From a checkpoint of a small masked image model.
Model: 8.23M parameters, 64-pixel images, encoder patch size [4, 4], encoder layers 12, decoder width 128, decoder layers 4.
Training: adamw at rate 0.0011, batches of 64.
Data: trained on single toy objects rendered from many sides on busy backdrops, 50862 training examples, 7.7 epochs.
Rows from block 3 of the encoder, named by matrix and row number. Each number is 128 + 24 x the weight over its row's rms, rounded and kept within 0 to 255. All counts start at 0. Numbers have three digits each. After the name is the row's rms in percent of the matrix's.
# fc2: MLP down (encoder.blocks.3.mlp.fc2.weight, 192x1152), inputs 0-76
fc2.3 085:119126130128094146118136131118110145115148139154125004122124116126123104127128147145150111153116078142117126137118147127111127130125094167137116114143154130123108137124115132149131113119085121125127126142129129130115145075095124125
fc2.4 118:183114134113112141122139122176172130152127131146123070127132117123143109135148151118127099110126189117145138167153149117191133117167154152127131151138138131165152120170132131168144153131173122137127138147139133156134120170144164116
fc2.5 068:132126125114117125132127132119113082132152145145105087111121140105123076151140110105115129121148040116107096155139093103106066133136063115128140116114113112145135136106135134152120116120146109115127123105115120151150143104118132147
fc2.6 127:101126117110126165127113133112133090107118131121134021117129127120113012110144147116127085132131062139110104123109108127075135128104055118122091121153132102101114125116113125126109112110091100096122134115115127117107129096100117128
fc2.7 108:128158153123122174134138126129175105135122143108137000123138133107156116153147151130118098143157110131136131110109136146083147125134100118122136146174142096118115116106131147127117129117162132132110118114126140149140144133120128133
fc2.8 051:144132139174136085136110110155135139139119124125154124113119148144111023154109146155167113139116198129167136111138153123116121152119123120128129128088103146132135145151124113084123114111136151162117153167093115161129130101129128120
fc2.9 076:144128127147133087146160146134091146117132134123109237122098138153139166150109103133142161160128078167134114133134137121184115124115096158113117067063111169140122125126126100141124126122124154132132145102113140120150102107145085121
fc2.10 072:138128122137119128123127132113189154138107105129123249142122139137143195173117134128112159149108128091119140148135133136154206133115159150127119090114118119122117122135125117147116127127098133144129145134129145123138140165144124105
fc2.11 064:107127122107145148126109128078112111122131125132077065144145137100137102107136112121113119119132065171105122151096117145163120123101128113127125119168151123087107085144121129107143146108074127145142089093135122120128153134116144128
fc2.12 071:137112134141143175152125140171162143130129148119087167116136108159131117143136109139125110137112121143131135122129113135151109134133111129120143085163129113116101147126153111140135122118127118115131167115126146125091151157145146096
fc2.13 097:102128106125130135147120139034165088138116118132096165140120138130127033139127141128096176157116125130118143095099094123105144151107099120124130125123131084102111159130145131131126108128092099125126136172098131119140137177121143134
fc2.14 083:132160126147133117118146136142109139145117156128108151135110126133135075141118075118170098128153106153089140146134091117072105130141111150121162137103139120131128157085128114129132099139154137127107148143130118136134121124141104144
fc2.15 088:107153129096129117142124120080206082117152139131144073112136120107122074126136160113106160136156123157136107142103120144148109137108098116126143133149126105087108086137134130127108118110087111132115126114142137113121147103114125144
fc2.16 089:136124143120142099115152152141157119142135134146140211131110122093137120138124120111153148130141075120128117136147100125106102125154125171137137189122097138104135130080124126135122121123163120142116129124144131157140143098139093125
fc2.17 092:131127131125132107138151123125029128130116110125114089151120117118128100118124122118114138139106111118169100137133113104121067127132143120131081108151156126142138110139125122156141126133124144112150125111127135103135125141141153120
fc2.18 101:152130125136109123121129133154162138163147111141132211135138118111139068109130124124124138125110128111139138148159104132111101150140144149127105152122132140160139123123116136134130145132200135102127148143151138142122117098127096118
fc2.19 061:123132129122133117110119123136087145100129101143156160131132109151114208094101107128140123112121133126118131132156119133091146133097132119126090078133143142149136182109098118129140132132094149112137132137133104098121141090119118132
fc2.20 081:104122133114122128131113150084088113121144136116110109124123144127129046098121128132122134120133096100125107109117130106124072121103086076122123169114131138106123150111126125100129146121071118109120127107129120094141112092128125137
fc2.21 083:150131119122101113124143132097163101134126116118117129138115121103137016095141123116099125136143163153115138130102120132160031151132115119124133136119148097093116143164129112154124114111134112104139129158123133125146138158125144145
fc2.22 072:078128129117091135133113117098174119137119105102139136137123123130134177054157125095104119114145113133106108074113158110121159142114147124145151188147120073099090129129130131077167127113143105084102095067125122127133147174131128143
fc2.23 086:121124114160126130140123099129176124159112101126105031137144136129128020139131123127111075131112125126130143123134131123150078126127134121122131095143139107129120096130143130148139129140141124090137143115128144142115124148147118121
fc2.24 095:116122134109090103117164137121035135147121125110083197132122147140131160123124097129110159109128142126143139136127164117188093152133148099131123132112140168130128154150141125078146137105141109112123132178124118137129123142146178144
fc2.25 106:141113118098112127123134078134102134118145122136066234129117114114111079115135090137131138140116097120107116118142063133072141122124117136119126100107127099138133149142139125122108117137148138129130134097111120141123114123112131134
fc2.26 060:152128119100163138122126108164142148091146107145125176122134103169096127112118120145134121122101099099144159119160160124083174157119124106128105077151159095157143106146116119135138104136096115152146150135118133143101120134110156117
fc2.27 070:140110144095108118120124129152157105133133118146140153142128125128147140137151125123115125113148164125110157125130151127152094152133150143121169165146110112132145151144112137129142125139164138127125134169122132130149162114131144118
fc2.28 107:099147142123099147123118156089100105097122151118110115120131147106127019086133139115118118125140107160106115114099133135110061150104106104128124176146149109091111122115147129086117121113163105108140143107114121093128124092130132126
fc2.29 095:122132130115141108122114119162057145109132131132120062119117122132147255126127130135162120109153122139122147137129155131212168123152121146120127153128119182144133102136114128152126131137039146132100117129137116110127137096113109134
fc2.30 079:119123123091140127129156118057121082091129145127111131117121126116111125109114123111099142106152106118129108140103078137101168145088079141120049069121161124116113121121137105120101109109112118141126128122131131102109114106103125143
fc2.31 067:114105120112135186103137135107181112111140117141120035147145111126122135137148142143112099114113102142100133189115160129080142119099105124121086133187166120104137145140104150151126136122157131126118127159164138095091138133131143134
fc2.32 069:111129123123116122124118129153025131087132112141137139137124139135117061092123119127122114130126156148122113112125123119157052177122124114114113079110141073136123076146130116122124122153056135126146187128132120101135126101130152115
fc2.33 071:156154124140129147129128131176138135113131104128133036121132115133127157175121120148146098128143132136154155132156090144101160149119089119116122088147153192173153105167135117119110138125108154145130135150141132169115121137137125122
fc2.34 094:163151132126159163124134137107186094144121153102160096124125127126142109155135148111133110146146104104151140121127102152047151126127105137126166172149118098111127143107113121144115114119191122147131151128127124130155137145115112149
fc2.35 059:102119138131122153132132122113141116123132124108102142135131121139131123108137118101069117119098162127134113123119203123152103152116156133134111063143160099148122088146152120112142136152199127080118151102124143108100103161146164128
fc2.36 067:145111108141099115118089109142174163119128129142132169129107127134117086146138119142175133142097111103133147102136049133096141097147111131131140096104076106116124127097110102153095124142110149149117125130142135162133118068147073126
fc2.37 097:141122127119142137133134126191164131157116145118153154128123115140132226166132125131134126120157166144117122156150131126126179148156132137118142093135138161128147135116127124165132109138135147131119153161152139171117150151131124137
fc2.38 085:127111118127101116120123106158171123109154104162120144123114119173104131140128111131119107117123171134121146158124110126178088122139134127120181165117126148126135118175121113130125134145096138125126134170159122156161112116119159134
fc2.39 095:114105128128128144117116130134138120119111135130151033118131157151133033093133152137085080104115169163106142104113186125190091139126139134134124110137134121116124116150127132117136126134108136111111103161112129090119118094133123132
fc2.40 056:129114122123140094115137156130138102120130152119113205103114128128136114082119102111150157144120138143092130112141147085122163147168112158126117120106096104133132172107137123166130104171089089110105154152093123103130126109128114146
fc2.41 071:133136125126129148102100122153085128096126138101138053119122133110135037109114126125125104120142110131128117107146102149110080126122102116115119111122134122130128124132106113131116117122075138090113130124125136127120128068126088114
fc2.42 113:106134142126124150139126120131126088138133145129117000119128124137130059125146134119119062107142114117121099127116140112118111143135100121137161140144141111146125133132133139133120111132133120094126132140101125112122151151133152143
fc2.43 071:098128129111149143135156159063193107119146139126112139149136153109124112143123120123073151140128114134105141131102121118121093118114115103124151153131134104108107104103141137126119136137122112141159122130145128112151124138114154130
fc2.44 070:122135123150124126134133118149074155133156136157117154133115123127125125149145118155154143135115096106153158127129161115165166154162157167108161144145135143126131095148152113118132120149133165155119140133166129158137115096123102139
fc2.45 084:129146135143121102138125123140189125134105096125140166123128112117133140100116196117107149157120154116135131106128149141152123143113131125138127121120108128142127066110148132119133142108106103113127139109104139104129127116130115126
fc2.46 059:138160116128123135135103118133191114116129112097128092137121140113144036118143119138128087140127093121123141087109131142071184123129106115128145115149150094119107114138148125094106107121113099125119131125139132142114116124112150144
fc2.47 069:122112089116122164129143108113156118125135116145112065139146103142109186120132133137151115119111157118165161165116150127128167121114119119139147167150125110124141171177121156106123125136147111143136133157136126127111129159124189134
fc2.48 086:087156123128139111132130147146113123110111123104122119128126128105146173114129164118142173104150158143150107124116131128215146133140153139120104157125147155107127119150142131100144141123040135125110137129128132128129126163131156121
fc2.49 063:133144126149161104128113132115205117133089120104123247122116113137137108136115106125138157117129207115147138112138121108136146143114143138131164164093107124135136156139138109107129107146145130139109143137134137114122111165151145104
fc2.50 088:130132123138129154123129129186107142131126163121136050111134118118133130125132110131171082088159097127119117136157098124129200104166143145122146162150142166169171145106124144156102144149184146165119100130172126191117125133136121121
fc2.51 090:107134141134095139135116148134149134139117128138143070128142142176137181161128158138132089115121124128108123129127139130126147150131149107133195115143132161143130137122128151088141143138143123118140151146115115148113162122127147140
fc2.52 073:138132137164156088121121115086173130140116112129134255126123137137148112151119116120115142145108180129128146098125104122101197121100150131129149113101101119127114130110124127140127159114136121154129109128093120121134134167127127125
fc2.53 080:134111123119135159122119120112186109130140120144134255135141133107116075123130129127123152125116053093148108139149047150041177116111110129134107135145132117124137169101122138127102134112178114127133124087134123086128144102117098123
fc2.54 061:128103131132111132130146107152109131133168137155105044142130124118110058137152103121103076140120070109142121170134096113061058132138089152139123100158160109132127137157139149131131145123210139124131103125143108143135111097123154148
fc2.55 100:158115113114106130101126133082081100102150118140099204140138146131137087116169095118107148126123157120093155140099111121146088116124133149139103152137132096113126107161110143142140132119085110127133111169132131143136131121123154155
fc2.56 072:124128141170117114135127148068235139179122115152139161132130147134124127137128160097137137142100166114133141113111181130169110123140129157138157140115129160098121170124145137079157148147161111144148138125131122121142114147159121116
fc2.57 069:110114106132121153138131118209157165144141111136138095175137134152113139147153150144112114141108156162068127130151182121108094153145143132132133086137154123144137139122132144131136110131113140077140142144132136137112109147117142126
fc2.58 059:143111103158086111103102111131109138124124120142088208136097159142115037115142147135138097120115130157094146079148073137120144135128153144124153144072131118136132137136100117146134120140117134121119102126119113161161105101113107139
fc2.59 085:125129132117135133133116131131165105125133145136137123127124125130119042093118143102103148132145143114176106105097117117136104111123091174138107094121109107117112095158130125119145137117104116124117125091104140085114126166169162117
fc2.60 091:115082095106119139138117093169139123123156136139100097143118129120104123127140103132114102147132150146072109138094058117069079115131122129115118065113109116124102067130134115130112114108099130120119139116112128134112108129119173124
fc2.61 090:134140122111134128118113122182115106093124110133170174118126138103122121082128151108081164106148159145132106110131097115164059123140125109133147148130126107127138100118131126133135144140117130141138124116149128130148106109143134110
fc2.62 082:113105120135102097116129123132086131105132129119124139143118144107116070116137121144118156149128115181079109077118112121135071126126113100120148131084106116119114090100120125127127124127090132124123112096112128119163117087126100131
fc2.63 135:140126129157129138136155131168168144152126131144127129138127117157131189160131112138165117135123179114131157133141148114136177133138147167126173111123118130145138185128132133141123120139182133159125134165137126181135145164127141129
fc2.64 061:140143132156121128118141125060118116165136127141087121152122133154133019164126135138141082132122179137129147121125150115153142129106129178133123102148146138156123124165152124105171134095140146133138103116103120137121120172133142131
fc2.65 112:112147130112135156133124127073096091132104144089140008129131126097148103111121139101133098094158098114153107132124122135114114140108104108137073121150139141105125133147129121115139123132124110089129138098146142110102130123133129129
fc2.66 096:145110137116120117128136111113061123127112133103103202110127122147145125122116120122123186143142182112133138124107115132182085115108133155118086113116115142127106155169136122115132138111097121101137108121110129091135094145128131118
fc2.67 081:154133137164124115141139134158153148164123129142126050136131125158157151165123125146172086148113124132128150142143154123131202136154117140127166118134126149144142142101121126148135115127121131138102121146128124167117151141122115140
fc2.68 093:161114123134155130131147123129095126156114120154120141129135124123131186126127146130156121123120134115180129151142148139152157157133141144130123137128150143158158146169136123173137135152137118154132140143140136140122128179138149118
fc2.69 088:168139139137132104122146138158067171142121149137147065123137129130129234120123150131169118149117143134138148140129175131191114116153165173124175161126087135166140103154134139129146149144162126177155128112120121127140106171150138116
fc2.70 081:096107138123131141135135120102145123137144131128106079149132118150157167159116130124097137137134149137139136114121163117141087119130137133120182141128116109127116129130145136097141133119163121130133115118104129088167131179146165129
fc2.71 075:125124141140101151131116110192082159112136108122171151138140116113128248148150109141175156149142125124134155117142145124127160131144117110125192163135108145140133150130100146121127129136114128102129136124144126164156140122107124133
fc2.72 082:156149148109139138128140150204107144146128140132182125108119120113116120105126163124159130127155167101177116143146183117183084147154122143108144130130163154151146173172141113125138132132120138124126139151154136124144108134139153125
fc2.73 132:134128130125148140127128117156174128147126123157141038116145119127136197144136155130138094102124158136142133157138177122187189140150151146131147128153154177143142129146128153144139138139122135143123124148144115139117136167129141126
fc2.74 065:112107109130108142127125103121152126109099092121113122121128117126102177156124131135141137146093140095092163147114128113074165143089103124134105126119110100114144118126128125121131119146113107108117111144173133098124102119125107111
fc2.75 090:121118121126129143126122117111088120112125140125137185146131138106122070109135106129138150150126105103110147105100062120068064100119109133129134121118091073118107140100137136143112145148153135114155092127130125108158110078121099131
fc2.76 095:118125131086141119119133135149078128080130101134152020123128113121116208116133130133124088094131138147111115142149119124140154127121119135126071127151145129139146103117128125147137113126068148126135120123135126106101122109117103126
fc2.77 087:104100109131105161140134106144191127134155120130095027132146121148127171111141114147167066104134105134102125131137154140080194140126121102134176150159157142123137187134129148105115149139149135111117136140143118151118147133108155127
fc2.78 094:162112124139125119116137116190120134131140133144131247155120122129133038099130078135133144119142117121126144133133147127113037128158130128122163165112133129145132194137110117136129131127166143102154148158138124123140134102122125142
fc2.79 104:114114115135120107126125126070113108125121119129127250124130142129126007149129109125097180149110116102111151105118099117079073107096115124137125116113103095120124105115129128097128120134119130127135116129110123100130121109136103128
fc2.80 119:091116132118104148137109119120133141117154126121131255148131143131108231144150119127142198142125121142121096150132106134068170125114159097124117175141121130095133160125121130114131151133155138092144136101148130151132127135124161116
fc2.81 083:107119132123124169122117133069142116103123126115079012126134122125122075111138134107105097131130068109108099114105106128116095111130112115138118165154135079117119101111125138116121123109163103113138109083109143125108120108140110131
fc2.82 092:128117109118097140126112104139255132117160112143132194144149123114116047133156165131112125138109148142096124134129092125131139124134136144133161154161127088115134091128128145149122127104117109148128131134154135183137128147111151121
fc2.83 091:102098116116104111109092073117142141114124104135108243163108132135104086112129109126102147141106103144110123105121059132091123104110142135124111086094105092098115105112104114128126142127098131122133100101144112155123101106105123117
fc2.84 057:134120144109121106119126117148202119134152133116157255141114127126091135079145129125118140096124178136132122073135158113098141133118148112133140140127149132132109136127129118088118118114147131127139130110107109168118144159106182139
fc2.85 123:149107126108119112130124105094087127107117127133116255133121140130119102131126123130137202170123124131112140120111112133109107112113136141124137136104092093110117135155133121123121126121111104141142106114113105128155131132119143133
fc2.86 074:115121119125110090118114133064074079120122138094091172115125143125146113135114088120132167132135079123121103125120076130101099135112089077128089125088116141119137133110114111151108107144085112103132146092118143104115125104107105127
fc2.87 670:109099108112101178115111093118142164101149087157115109145202094101111131104178124176123089107089121096131103150162124129143127113106153122186114109191170135153171112148126201133121148136134165118145116102152120143115105112109160131
fc2.88 062:140154120127135120117123142162062122130121145121097102131108128110124003058102123122130131146130085187106120076142114127156080168147099145122103102105118101149112126163123114127142101121083120125112137115100124130142117120136125139
fc2.89 110:142131131143140136130140140169180148137140125147166127124140116134117241134113140134170122119131147095147131155139170132187156130141120141130199176133139202162159137157126131137135155150147147146138153129156134137145131144131144126
fc2.90 108:124138130105128131134122129143129139093137126127139232133130116090124249120119133151101196147142132128122124140136112140109151123119123088120116117123129136134131121105117116145114123125077149133111129118154128128140127095117106124
fc2.91 072:099138133120151133140118124138055128078148147110129102136137154119129175103140136118139127115146052109132093156136107143131042135111119090125149162141152177119135150135138124101126138129104155098134126079162126090152099094142127119
fc2.92 076:147144157139155068145140157150106131151122153110147255127116143107160054132106107130112184146154155159096128057149164120145129127143157101125141120108087131138123126105104121116138124119109134143099131116069138152153167135140104115
fc2.93 078:169114112141140129105134144103148140135121117172129145136131143137084116151143145124129151131095194148128183160151145103120189145125126185143064132118133121134152135154117137143143104129136107167123116191135113165114086181120138132
fc2.94 098:103133118135128120118121109096041107110126129111076147132123135107133106089115098107123130107130061134121094105127141128127142117112131100126138120127118145133125107134128126093125131139135110102138140056111118116092110126110122124
fc2.95 088:083121120135129103141125121144154123157116096128156066134119129173131111113102131132101071115120136129111140103107152123153086138151143096136159085093110111102100108110131111086152125126072103107138137127116133107107146151151132126
fc2.96 095:099133136121127117141124141112161122110133156126135036109139125149130075129121137136121093104150083119114120122122151129158123129133130098129167179145134142094121145101138134109115132131162120141137125134128134125116147102143109115
fc2.97 094:132162134101119119137116142157170111112115131119149029127121114083146091092112142124147098112159120112123111116136097128105115101121127115138135161124115113132140147125131133118142124127119129116126102120125144141146134130165128124
fc2.98 062:177134113133162131144152129165146112132110143125123197121138122128132121099136130110098124124128156092141138140132122153085095132145125140132115093127138081149133132098127135139104119137162115149131155129121139131115127107118124154
fc2.99 097:131097124113134111129126108089084127115130126132128219138121143106105061117123114133091193151113111126123118094108139130114106123122113121129107106135129077103107082128136126114121131106086130138130092098111120108129117107110123119
fc2.100 065:144090135133153116161146126127145152133131124137122170128145133170096110163136131134137135132100141075141117130141138107153164110138118169147157105148111081150138153146141138154118116136091105095137130117111131121112109162123141121
fc2.101 095:122138141102128149116125138103079110102101176088089000124133127126148069150129104120132094122154104130119101114111093119093106111130137108129139188145105114101124114099114131135130112115151112110118126124101122138131122125115123125
fc2.102 067:132139121114117119124123127178092143113151109135165226134113126075100120098097107133153167122145145136176113103145123131120100151128119101117149129115140135146120091121129110093116133134115137146121139105155127117129100101122142124
fc2.103 084:105126111139150130136109128109148104130118148118065059132114138135142056101109078119132067087147109128083117109128123111098176116128112117136137084119132126119133163079134116131123106143129125122111119127129127161109130128132103123
fc2.104 086:089109130097105117120126135111167109125126114104145240103122137079122119087133091104109158115137145126116080137106127109123127131101134106137100141136113126095117110118130120105113131117119110111091136120132144105122131138127172117
fc2.105 088:128163124149138134142127152135174107128158147140146025120132106107136153114141154113151143142160119100133140136124165117133091150154095125133166166148174143099124153128138147129129104123135123130129154143143143146152150106130123130
fc2.106 077:129101120136118122134127136135162133135128136131144046128125126143120201159127148134161111116122216134111131140111116122141165138136160142122126109116132172111115136116133122157123134125130137130129147172143142177109129137097134123
fc2.107 076:134141135134154087132138126103059108137120142137129045127125112111154222124109148106152125116170133097133097151120137140166144101147151136126170158113124174117125164140117137126143124112096119130134128108130119078146147162154124134
fc2.108 089:149118122149143135126142136155168150149126116147139222117131126158123216175131126146158141151114152101137145163142164138132199131133111145132121093118116153146136163138122119135112126132125138147115142165145121120131137131138112129
fc2.109 056:142130137125091141137147119236138162129138106156178213132117107144103143166126137147132169152140124137134126169173140127124123131150122133123150136132177172159154112124129131135129160160160151128114088146165135157148102121138126135
fc2.110 107:142150133158139143122143110151175135141123121134134100118132118145136191155117133136163125132129192147156145136159139128133150137142140127122172139120130150160154153139132128137137124141144140132120144174125121186135139174125165142
fc2.111 066:156128136128119127141161115125128129138129129147132057134135109158125153127129118127153095130132149122185134124124174119180126131124118156122160151141144143156134153188137124128135110115140131130133118144143140150116124161124162129
fc2.112 066:150133136147144150141139125086151161132115137135073086115125135128121044067118142123147105174098166132131149074121163157133135145134137154114130066096136100129120136147142121126133138139130122148130123126098127123122094107123108125
fc2.113 079:047115114109116117133143119093080113122138124128107130141122139120111129120134122111090138116118096130097075136101128126154049123119114112130121088131148146103104082144158120091128131132064129094135110092126126104115126122132146143
fc2.114 142:118124122119134148120129134073112123124124127124128000125140122131134129138129154134118082113119119130141122149123119127140192122126134142133085115162148131119126104136136139152132118117129126157126124132133129133110131174132139120
fc2.115 117:127126132117110118124120135149115145113117117132111255132132140134116101127123093133104158121115121128101119106128097115101110132112120129138092084111128116142125169111124133104113141131150123093142125137105112115116105093122116128
fc2.116 084:135136113122150145141079140118187128121152158108112182140125122106151157158139122131133169144153100128118093116092080143059163124143126096127162157150138137078094129086122124125098122102146125153138166099132142131132169095123121122
fc2.117 102:143124124121117127127140130093140154126131119137131255128106139135107140129120136145150177163130141134127136126133127147121185114106120129119140126097119123123130132158118102131122137130105123156128109125141126149144131145123127139
fc2.118 082:153118149126113105130133129132066153117118143134116111097134113142115179145112130136184117125124090085144140125147142114144197120135113130121166154133105156146145141092141116148123126163118121157124139126137135161139129128152131111
fc2.119 099:101120114094106107131136117093009107104128107125098098142132130121118055103128102121083161126116113115130116132125120122164073122125131103128084108108145119117116111128131135134136110112074123091135099138105134101129114116111147149
fc2.120 073:107120127126128155122093109102160131119157129111107137126153111131124196128152121128160102096127108131102118169133170143184169137109125151128115120172169190138135117142136140166116123125157140124143131102161128137096121150136158118
fc2.121 092:151135125124104131132120128143087123116133120137156014136145125113124119126137122124123078113127130142153098152139093114118101143146117100127126134138162152148143100138129124162126133135106136124130124142151136144135115105130145128
fc2.122 079:139140147131153119133159118184071160126115145121174213125129129139131219144131126140170144152124103110162120137160127116124129126143151165130154144134104148165155125144121129155126144154162159164128118099127127167142116140134126123
fc2.123 055:142163126148126138126104134183137117137100114074139151127135120129168048121139118095149103130139105138146118085194130126135127137147149118133145100141137134174161148116140132137133143148155126106119142090132146248132135147155147132
fc2.124 078:159158133148141077134145146154080125143118157126144189114107142153146072158101131137162138148152148107132132098173126120140133120139128175132157117065082132187140156162145107121139089150105145138147146139067129159154146144147117141
fc2.125 103:098156131130144134141118116154078105110133121093157141128127130102137188095135139108164163130150080091145092121117156134121133135107105115136127142134135136101116138140122118102124119121067127071122129095127127110131137102124138136
fc2.126 088:094100114105139111133138136097090116107125128108136091135129152113098160119112117130093155124133113175095116121103112133131113132108109100121091096125135132107100093121120116125106113111099120127130107096137132112112111094111119143
fc2.127 070:148106108151107109134084119149187144154161116134103133136123119114145095130144091151153103103118191113137141113135109112124188115178150106137138143146170157132132144093128132143130154115133158121123129138152151169116131131129156101
fc2.128 098:159122117155124087143123141170173185160133114139149193127118118150144187139109140140135146136104160143182158110136155145180161141148190146132139103106121159132129131124127120153134120126136148165137153157115156157130151129147122113
fc2.129 084:113132144119130108130143145117098135142126131127123255147120151126118132150135106139100175132135125128112124141112136130152112136120128135124102107122113134099114101129127121106117112114091144146115114121136126117144141128119131131
fc2.130 081:148138132140112133121153123173133150133130122132148138136126144140122174138113156139123127153127088157143145138099212144171081142131119141120182157111135130143115103170130116105126133122141133134138157120146122121146114118135124142
fc2.131 085:137118104118131129133133135164101114143148126164116089127141133103115147117155103118131081107121044104121098141127079120097107137147099099141091123155138131117130104081138156160110116128137118125145118139162135153119130052125087141
fc2.132 061:122136116127103137139115142110127147107135122090107095112133133102135147094129082109128127135132074135112124081138090129126133126127140070130126155120124134132102119083106129135101123110161116111115130073103138168120114131121107136
fc2.133 135:121117120126134107130114114141134118103133119140132255129121134118108132105131135119098182135125154161109133125124098135162081126129129125123137132100100103126125103139141128138119129129108122138121108131138118125158119119125109134
fc2.134 094:157114118145164100144136130216153173148137142120136180136126117132138255165112109129141143126126205155140119115144138127140165132165174144132158124105122162136134144117140119156113128139152137145131129143140147159123136146136134124
fc2.135 087:129124129116148140135143102180225118134130095128115092127131121141132126158110112140104092104130145092151105126150086124065188146135138086120113099120142113186142143130136128137115123117167137113117150150092124151121121156128128140
fc2.136 086:121127141092117115133131141087162151108114118111116091124109120117124195138099154155114138159130120148100132107114127144078193124108111107121068086136135123118112089102117123133107116114104146149117127093095143141112154132125123114
fc2.137 069:162131126133148109134121121173204128132127136128129196124125116115140173111120136123151143134129211149121141106162106113096160135135150155132155112105119118156145160118126136142129113138169122131129128142107121176124136159123152114
fc2.138 071:142131128150141109128117124171174147151136144128129138142124117159141203144120098118130106103120159136119131091155105108107165146158178149131188155109108100136139177093130123145129096141195113117118148142134128168115145153137106134
fc2.139 092:112127123101120160113137124089051109093142142111111072117134136104122062074143130116106119130132092164107098104106129122131071130114112102126135146142142129120112097150122137115131135119119112116143111083119112102132109127124157133
fc2.140 089:111132130129134131124134165083081093127099146108117020119132149127129125155117097105115104109144124144135105119124092137078155142107115105144091107110125121128131109127143134109119129114157112141103113121111126109107126140157125142
fc2.141 057:168131129132148103133125138147130060118107128105120119112120120142125117170125113091147123124135067103131120132203121128110104127138086117139152096121110139188179151114134121156128112158122088106137143103129133222132112133130117135
fc2.142 151:123122125149133159129156145172119156124142111149116082150143098166114223144137121153163107133101166146150149176138160138175118139138151134110146098147159177160142152176135137132154138150162150153174152140154125158116120169127170127
fc2.143 087:123155134123124143133154132097101097132153162140126050129129106124148197133158125137147111135163076127157106153122180130147155131126124119136148158148132152121131137168119124131132106120120121127106138140125128154129168137118155148
fc2.144 059:126140124129098146131107096178206135106145108102128152126135133112141032115141152138101146130134119104120114092092111125032106122132153099117119112140124093098090102121113137101130118081148157093098107106102121155119114108120110132
fc2.145 082:095104120103106097128098118094068120101153118127119151129129120121102181138124073130128138112119076077133092165103082119123126120103095106142095140102115153103138114134123111124111143140105129108124106110154132118104102098115133120
fc2.146 082:150113137129103139123120144133076118099111128137110057115127140139143020119137148118098121146111116133126151094123114128134075127136110120122121136129109067155127093105135129157127131138107112113117109110096140109152089096135106145
fc2.147 047:124117124131132146126126128154124091119136122129123105161141139117127113166135123096102113132097065124128113136167118131083136126136106083140128102178154131154149117102118146124136149120134086114164129100138110206114118131109131140
fc2.148 084:149129125143130118121132135193185125132138144136143179116126117151135192142155123120136118128128217142106142147136103121082152128151153136133133152119126124140143148112144131147115099138168125144131162160114122182114127152121146150
fc2.149 118:111113113125105111118096117064207085125120101144125176132127149118110071120127111118081123108119157126097133112105034124069128125113131091131114147106098099115126107101118133118120138129121114153131108145118112136128129135120124135
fc2.150 089:151113127141131120126142140112158144141135089147113182122136139146128200149121139147161126122098121088142150142143131131181201126144138109125158182124127165146146158125128140154134165131099122163143148138138125131145136167123122126
fc2.151 086:120118117123140129137125140163206121131163149146110155135134141148129189143160164130149121132114093179111092164129148121135147146165102131132183144149144139125139133114116154151134127135104138129111136114151127154129140114116137146
fc2.152 051:112120154110112097129117138083078122114143138158113104127129137119133125113128129143135152141114164126120125125082106100182098116110120167132133187094091122101114125138123140123155138134089119136145106136087120023146118140115113143
fc2.153 093:107126141110160119135168130105161103160122147116154090123122118130119098132107124122112117121128108149127096116137135120049188138123124135134121099114109083149133142099133132103120113133197125142111129104080121129107137161125117133
fc2.154 048:161135124114135160115126129124129062114141120116103093117148119112122044133140128111141107121134068115135109180181114126125141125122079118127123082161135149181176145161108126158136144131122130129107115110154123216118102138124144115
fc2.155 071:138110119119129132115131112073108103133135139135080135117125117128122188102137083116134092124109066118136094146122122124126161134105108132150103129133136134118118135166118118138118150125169100121142151106107118126114136175145185142
fc2.156 068:134130135118119141138134138122048100102094138093117070092133138120159102130128145107081129121139122130119104132136183150195043133127127115132137103136121112130123117108125129144106108148145126094129140098108150084137131085140104131
fc2.157 090:102140122135132147118128097081136076149113134102129000129138119107155116134150132115119080119146114117132119129123151135088139118111146132137148141164139085111122163124120138135134105118166126093123115133126130143134150168113123144
fc2.158 079:120136143116122125120121133101070104125107153081120202109135130097141155157137134131106188137160103147159085149128077123087127138122132100123079153145120147102129093118129124126127140105124111118118130091151135140132136146132130118
fc2.159 083:155134126151128148148148119139167136156123125138164109129134131146131203165127171136133125133130155108159169146124136164129141125143145154129108130123123131131123171162142134129122119108150131125135143198121138126144145153131140139
fc2.160 096:127115106106124116122128142096091118114129113173092030118133123105119062112115140140105099120096095131101137121135118117111103130133116108128099079114122104142124097101139142110126122140136125154141115118103127117106110110131105111
fc2.161 103:126128135126135109110134136132160137141120113108142198129115133088129049097102128111133165148121112142117125091128128132083113112110118150124097111093095110122122123119120114090134141134142118124117132074114126100117107136146125117
fc2.162 105:119126120131120118130104140115121111100131128121123255138119129112108093103123120125123203158127115140115116105124076116073094134114089092123133106104121109102124151116136121101140125130083114109130120107129119128147114123137132128
fc2.163 087:106139140123136110151109147108120147126136125125132050116125142125127243173099114140104149143127114155156108117114114127112185137119117083117069087130130184103105088117142120107121124111094130156120133103120123130113131141134143121
fc2.164 085:149108121107134137118117126097086121104133104141130083126136130139109115127136148127102099133114092141127124146125079132111081133108092096121088098151141080127136134138112121151127104122083109153133114108158116105132131110124135131
fc2.165 082:116112116152127095122144145173118147116138143136122162123118137127123198130135095127146143120136165185108123134116133100174085117146144120113142157109109164113125151096128132139127112131142135141111122134140127142134125102116127128
fc2.166 091:135145144151121101125127149173135126143099133116113255121112134138148099153120084124115159137138169148111139117141097114105081114136134142134117131086075100133130127106135127089137137142157138125104130123090118124133110131158105141
fc2.167 085:151146147121137087126126106171066153136132150135157255130123126139121168142124117124127174131149120135168113130158078132111055110140141152136113113101105139123149136139135130133133122138144136134123111149129130157129132110141133131
fc2.168 109:136105136123128150118137144159191148155133108139130203139137136135138232143148150124146146128119163142133161153144195140169182142147147164136165155135125158134134107127110149123129143124128134126115127139141132150130134151137133136